config.yaml
image_size: 32
encoder_fused_qkv: true
encoder_conv_stem: false
encoder_layers: 8
encoder_register_tokens: 8
fusion: "prefix"
label_smoothing: 0.05
decoder_qk_norm: false
decoder_parallel_block: false
nesterov: true
warmup_steps: 110
Rows from block 3 of the image encoder of a small image captioner, named by matrix and row number. Rows with one number within an expert belong to one neuron, the router's apart. Each number is 128 + 32 x the weight over its row's rms, rounded and kept within 0 to 255. All counts start at 0.
Before each expert's rows are labels from the 100 images, of 14976, where the router gives the expert most weight on average: "top examples" is what is common among them. Only what is clearly more common there than usual is listed. The data: made-up road signs on poles. In brackets: how many of the 100.
# router: slot weights (encoder.blocks.3.mlp.router.weight, 16x192, trained with AdamW), inputs 96-191
# gate: expert gate (encoder.blocks.3.mlp.gate, 8x192x192), inputs 96-191
# up: expert up (encoder.blocks.3.mlp.up, 8x192x192), inputs 96-191
# down: expert down (encoder.blocks.3.mlp.down, 8x192x192, transposed), outputs 96-191

# expert 0
top examples: orange rim (63); black face (27)
router.0 [120 155 108 128 152 142 121 112 127 135 118 151 111 157 111 225 147 137 134 166 167 116 116 140 154 165 137 146 128 149 132 138 105 157 165 134 135 127 159 127 164 176 130 113 173 113 215  86 110 126  93 117 109 168  99 143 105 123  42 188  94  60  68 169 150 134 141  75 126 114 120  92 104  75 144 129 144 157 148 106 125 126 128 109 119 165  90 159 151 105 106 145 146 122  84  94]
router.1 [121 104 154 144 127 149 106 117  79 171  98 169 154 182 153 158 161 183 141 164 117  88 120 171 117 133 145 146 140 144 129 111  57 154 147 149  98 119 138 107 111 155 137 104 185 113 160 117 118  71 136 108 138 133 107 164 124 126  96 159 124  82  79 130 106 170 132 140 123 117 127 119  95  86 126 100 189 135 149 117 134 154  82  79 108 113 115 150 174  95 122 106 135 146 164 130]
gate.20 [174 122 132  82 138 154  88 124 213  77  64 118 195 141 134 122 160 133 154 174  94 127  85 126 134  85 105 165 126 145 120 110 113  81 126 174 116 165 116 108  77 127 129 131 169 144 100  89 141 149 217 180  92 120 116 157 121 146 120 173 127 125 109  91 168 170 114 168 166  90 144 110 121 142 117 154  69  85 148 161  12 112 117 114 127 155 170 152 168 119 153 112 182 125 131 126]
up.20 [131  87 145 142 159  87 105 124 167 105 119 112 166  79 102 126 129 117 214 127 102 142  92 110 148 182 126 155 110 143 117 152 116 101 158 112 136 137 127 130 105  94 163 115  87 153 102 127  24 129 150 142  82 164 134  77 161 106 145 128 101 196 165 108 116 126  78 133 173 166 162  70  82 120  93  94  92  82 137 146  69 134 103 102 131 174 153 156 117 160 105 119 122  67 191 132]
down.20 [ 93  52 115 108  76 157 165 154 108  87 122 177  82  96 158 153 131 119 137 129 104 125 138 158 122 118 140 115 139 132 151  91  79 112 114 114 140  78 116 154 135 102 175 163 123  99 112 182 140 142 123  96 177 123 116 131 173  89 176 149 122  90 129 136 192 138 141 107 116 136 135 128 134 150 207 187 128 190  84 150 190 122  72 157 190  94 157  86 144  97 105 105 129 171 162 132]
gate.21 [112  86 141 162 107 121 148 148  98 191 177 140 159  87 149 173  86 137 127  92 123 116 118 136  85  95 161 180 129 133 119 158  94  90 109 115 107 138 201  90 128 174 136 134 162 140  87  95 148  99  98 135  96 115 169  89 138 112 147 235 110 120 159 137 191  94 105 169  46 122 139 120 126 175 144 106  85 127 181 114  89 165 168 122 128  93 132 138  71 143 151 227 103 128 150 142]
up.21 [113 140 135 127  98 140 164 120 130 135 148 153  83 132  79 154 127 131 130 164 125 195 115 105 149 151 123 138  88 162 127 120 137  97  69 116  67 112  95  97 138 128  75 111 112 131 150 135 150 135 150 106 145 145 128 163 114  51 110 201 143 110 112  50 137 163 106 114 144 143 124 119 146 104 150 143 155 136 128 129 137 108 159 100 117 125  99 122  39 128  89 152  83 137  75 128]
down.21 [171  90 127 115 112 115 156  86 111 156 118 155 133 126 103 185  55 162 101 156 140 148  77  96 106 130 162 109 137 197 120 113 170 103 132 122  56 105  59 129 114 113 161 113 135 131 134 176 162 121 147 121 164 130 140 136 114 161 133 161 109 124 107  74 130 106 110 104 132 148 115 106 117 139 124 125 167 145 116 111 160  87  94  94 135 151 145 138 105 114  93 178 169 103 152 179]

# expert 6
top examples: red face (51); red rim (46); purple face (33)
router.12 [117 110 162 111 154 167 139  78 130 139 139 112  86 141 155 145 124 132 120 108 111 107 104 127 126 144 170  90 163 139 158 104 117 141 155 175 158 131 188 154 119 173  97 184 183  94 144 103 125  85 104 145 133 157  42 120 122 140 104  60 103  82  59 105  78  98  98  98 135 122 155 141 152  89 121 193 156  95 166  66 107 155 102 116  95 136  92  81 112  96 122 154 157 148 123 142]
router.13 [ 99 125 115 139 183 150 126 114 165 170 149  62 149 120 128 130 156 121 119 127 126 109 158 149 115 114 187  65 138 104 157 137 143 112 167 136 151  90 123 189 104 166 159 229 188 105 135 113  87  88 133 118 111 167  50 125  79 151 120 160  80 152  80 102  81 112 105 109 162 167 150 133 137 124 144 148 128  87 114  66  85 106  77 126  84 112  74 118  93  87  92 171 151 149 127 158]
gate.20 [163 153 115 162 131 104 174 102 167 156 116 144 105 113 104 157 149  69 129 172 113 125 141 113 113 121  92  73 150 102 117 123 165 109 119 108 110 131 102 150  88 158  87  65 159 155 129  98  98  77 177 142  86 172 108  93 162  85 159 157 144 136 124 115 105 132 127 148  65  45 121 126 223 164 148 158 139 107 105 103  71  86 105  86 108 148 127 193 162  85 117 219 156 177 114 142]
up.20 [136 109 149  98 169 186 120 132 144 113 152 100 160 146 138 127  93 117 161 107 181 181  90 128  89 146 126 143 138  99 114 108  87  83  96 138 165 145 173  98 154  74 141 172 112 109 145 139 143 192  63 129 131 101 112 143  89 134 145 140 148 129 186 132  91  87 118 146 193 126 115 138  62  48 138  94  94 145 192 128 151 143 153 158 175 108  70 163 121 117 160  62 110  80  97 128]
down.20 [109 129 140 141  88  80 151  51 140 181 100 125 127 125  80 132  89 165 176 106 129 137 132 124 139 130 115 126 118 104 114 119  72 103 175  80 148  98  86 140  80 226 149 120 128 157  97 139 112  49 101 126 102 164 149 119 195 120 148 130 101 125 176 119 143 154 122 165 129 107 115 151  87  95 138 118 117 120 168 139 134  95 123  98 212 166 136 158  87  90 153 166 134  91 133  98]
gate.21 [111 121 168  90 146 138 101 167  94 175 145 160 127 118 143 104 150 105 122 110 128 102 125 163 131  95 118 152  95  98 134  26 144 159 150  77 133 111 145 128 138 129  63 148 104 146 157 132  97 142 166 112 143 167 129 130  87 132 101 126 128 137 106 109 120 110 106 174 185  86 164 129 109 138  48  94 184  68 130  87  69 148 170 195  98 154 121 126 152 100 167 137 159 160 146 162]
up.21 [ 82 146 116 109 106 167  89 147 183 108 123 108 129 194 158 140 172 149 146 116 155  27 133 142 106 130 109 107  76 119 150  96 169 157 138 152  92 197 109  83 141 124 195 129 113 130 109 195 129 133 115 149 101  98 135 128 113 142 160 105 132 145  86 129 123 170 141 132 109 140 107 163 106  68 157  64 142  74 114  72 185 133 190 152 128 154 123 158 123  72 101  74 131 149 109 108]
down.21 [100 132 114  35  90 134  79 168 172  89 147 108 166 145 153  85 120 154 132 152 115  92 122 143 133 140  90 144 148 109 148 115 135 173 139 146 100 107 122 158 105 170 141 114 138  97 154 174 143 119 130 127  57 138 121  94 184 117 137  96 174 155  91 195  95 175 104 107 119 128 116 129 141 105 151 119 130 138  40  62  99  97 150 167 117  64  73 114 106 125 152 143 129 165  62 138]

# expert 5
top examples: blue face (68); white rim (39)
router.10 [135 149 102 146 170 161 103 155 199 103 177 134 175 119 101 179 189 166 134  88 147 128 113 129 144 138 193  60 120 142  96 152 175 117 149  87  91  72 146 162 152 223 125 135 146 150 201  65 125  95 133 109  81 170 138 171  73 121 111 158  82  67  72 108 122 121 146 130 130 169 147  46 175 138  74  89 129 123 126 112 113 105 132 133 106  62 156 118 125 126 145 194 128 129 116  96]
router.11 [149 121 127 166 131 144 123 115 134 162 169 115  74 152 144 210 177 153 149 119 110 117 113 207 114 121 179  93 164 168 168 114 115 169 147 120 136 106 140 162 130 146 156 106 145 127 167  68 111  96  75 138 156 194  54 100  98 109  84 175  68  94  54 157 153 113 131  96 124 166 125 115 138 128 132 145 102 160 148 118 134 156 183 110 115 150 113 157 137  98 150 163 107 178  92  79]
gate.20 [143 149 126  95 132 110 111 152 123  95  51 161 185  77 155 156 160 171 110 118 150  92 190 139 165 130 145 162 129 107 170 100 126 160 131 168 142 181 110 142 102 132 155  74 100 126 168 125 133 128 145 100 129 153 154 149 104 107 166 162 178 104 154 119 131  82 122  77 161 171 120 120  90 140 102 130 104  84 102 199 109  93 162  46 106 141 103 134 153  94  40 104  79 152 138 127]
up.20 [109 143 112 156 143  81  82 127  87 151 114 160 125 109  82 118 139 138 133 110 113 190 173 114 123  84 103 148 147 141 121 218 140 115 135  97  40 119 137 160  94 100 172  81 102 152 141 119 187 153 149 116 133 157 148 108 138 104 119 159 124 102 106 111 131 126 134 111 135 187 103  74  80 108 101  80 137 118 149 130 112 121 157 119 101 165 113 234 124 151 131 167  89 164 108 154]
down.20 [ 85 121  99 154 105 160 139  93 150  61  82 171 144 128  85  92 125 173 113 151  81 183 105 121 172 114 149 137 127  92 141 109 154 149 141 164 154 174  88 131 112 192 116 131  86 109 205 158 126 149 152 139 152  72 118 105 135 146 170 133  86 115 135 107 139 148 136 115 127 119 103 157 103 130 158 112  75 112 167 144 134 101 114 166 144 125  80 167 122 152 191 130  91 136 133 175]
gate.21 [ 64  44 216 111 147 147 125 119 148 136  91 112 109 103 144  50 113 130  96 137 135 112 122 194 163 119 129 156 102 106 156 128 125 186 113 153 147 120 133 105  83 115 160 192 146 173  94 129 175  56  94 135 165 149  95 146 120 150 149 176 147 113 113 129 133 108  92 143  93 152 116 190 137 104 147 167 157 150 121 127 103  90 132 140 170 147 171  72 126 132 145 137 128  85 127 150]
up.21 [ 72  89  95  84  76 155 117 127 149 105 112  93 122 134 119 110  83 167 146 118 116 105  61 186  84 125 109 208 135 135 169 153 113 158 124 166 169 115 167 147 161 120 153 172 197 141 131  97 151  98 120 143 150  89 101 131 123 159 157  98 122 102  92  91 105 122  79 127 164 167 123 153 166 136 162 197  95 178 142  98 130  97 186 119 158 124 133  96 102 118 214 168 116  91 107 118]
down.21 [100 132 150 114  93 128  97 116 146 175 140 146 107 156 112 116 184 103  83  97 107 139 145 142 124  96 154 149 121 105  88  99  77 147 158 160 182 135 143 165 130 187 106 168 166  99 111  88 173 172 151 101 115 128 101 112  86  88 144 114  74 201  74 106 169 123 141 142 133 151 149 100  95  98  89 138 160 132 171 138 145 159 125 137 158 137 103 121  59 184 136 146 122  93  88 146]

# expert 4
top examples: orange face (33); pink face (27)
router.8 [134  97 128 158 150 119 148  97 135  72 140  95 172 136 111 131 184 188 137  80 123 131 111 127  77 142 110  99  84 117 111 204 138 158 157  99 101 123 155 103  94 130  98 114 130 125 152  98  63 129 124 137 124 157 139 149 116 143 120 133 101 104 143 169 109 146 167  94 182 177 110 148 174  39 108 131 155 147 171  68  65 173 111  80 115 143  61 152 102  59 147 160 125 164 137  84]
router.9 [171 119 107 176 139 132  92 113 116 143 145 133 145 177 175 158 130 137 104 127 100 115 131 180 161 131 145 159 138 182  81 146  85 195 137 143 131 132 154  98 171 168 116 109 188 101 173  97  89  80 126 163 144 143  96 152 117 137  46 122 112  77  87 146 131 175 167 100 145 131  49 120 121 104 136 143 163  95 124 125 129 146  84 122 101 155  76 146 126 130 143 145 175 164 186  77]
gate.20 [118 119 137 166 139 178 141 155 130 123 176  98 154 145 125 150 142 133 123 139 125 127 112 150  95 197 146 160 176 180 166 123 143  90  69 166 114 138  78 123 183 117 135 136 100 139 154 119 154  80 125 137 169 129 126 139 135 162 160  94 131 132 107 104 160  64 184 131 103 189 169 132 147 186 143  98 159 136  99 157 106 128 125 148 141 160 148  83 107  96 159 130 106  99  98 134]
up.20 [161 152  84 101  88 129 112 121  94 167 148 139 153  91 135 145  61  93 111  58 131  74 121  52  76 146 116  93 118 100 111  79 111  72 154 178 136 126 143 102  96 123  92 182 133 132  57 163 168 143  89 102 176 188 132 147  84 182 145 150  57 120 118 122 101 148  89 145 133 105 114 121 129 135 103 160 143 149 157 101 155 137 150 116 119 136 150 157 151 102 136 146 158 166 159  80]
down.20 [191  83 125 131 107 136 138  83 144 144  78 140 155 154  91 131  60  96 137 145 109 128 107 113 113 159 114 130  76 157 150  99 145  66  96 162 117 115 132 132 101 140 174 110 130 161 120 157 132 169 164 108 131 185 138  77 103 165  89  89 103 112 131  97 175  40 101  80 201 100  75  86 105  85 183 214 194 116 149 123 163 140  93 105 134 122 168 118 101 132  86  93 122 125 149 108]
gate.21 [104 178 126  89 137 162  80  78  98 141 113  95  93  65 103 134  97 118 123 179 175  87 144 151 151 101 141 206 153  89 150 140 165 133 136 125  97  95  86 104 103 114 105 176  95 111 135 129 100 146 108 117 102 103 180 112 121  90 137 132 158 130 130 144 163 105  75  56  87 101 115 100 127 178 118 146 168 144  75  93  99 117 198  62 182 215  78 101 161 104 142 201  71 109 156  77]
up.21 [142 139 113 154 123 110 125 129 128 172 172 115 106 154 122 190 113  93 144 175 162 134  95  97 111 153 111 139 121 150  66 129 121  56  95 126  93  82  89  95 103 134  54 177 137 198 108 103 126 167  69 123 103 110 160  88 120  84 113 150 155 143 149 121 131 112 114 129 150 200 109 117 145  83 108 131 109 113  74 117 137 125 144  95 126 154 140  89 112 192 173 131  93 169 120  92]
down.21 [135 115  96 172 218 162 128  94 111 178  90 159 109 135 124 104  60  86 120 110 111 157  90 109 134 182 167 102 111 139 117 150 174  77 117 176  99 135 142 114 117 130 106 170 139 169  98 133 135 135 199 146 163 130 105 117 123 125 140 125 142 100 143 139 135 102 109 153 137  79 174 137 110 155 116  81  81  81  87 154 118 135  91  93  89 143 120 118 115 189 147 180 179  55 162 176]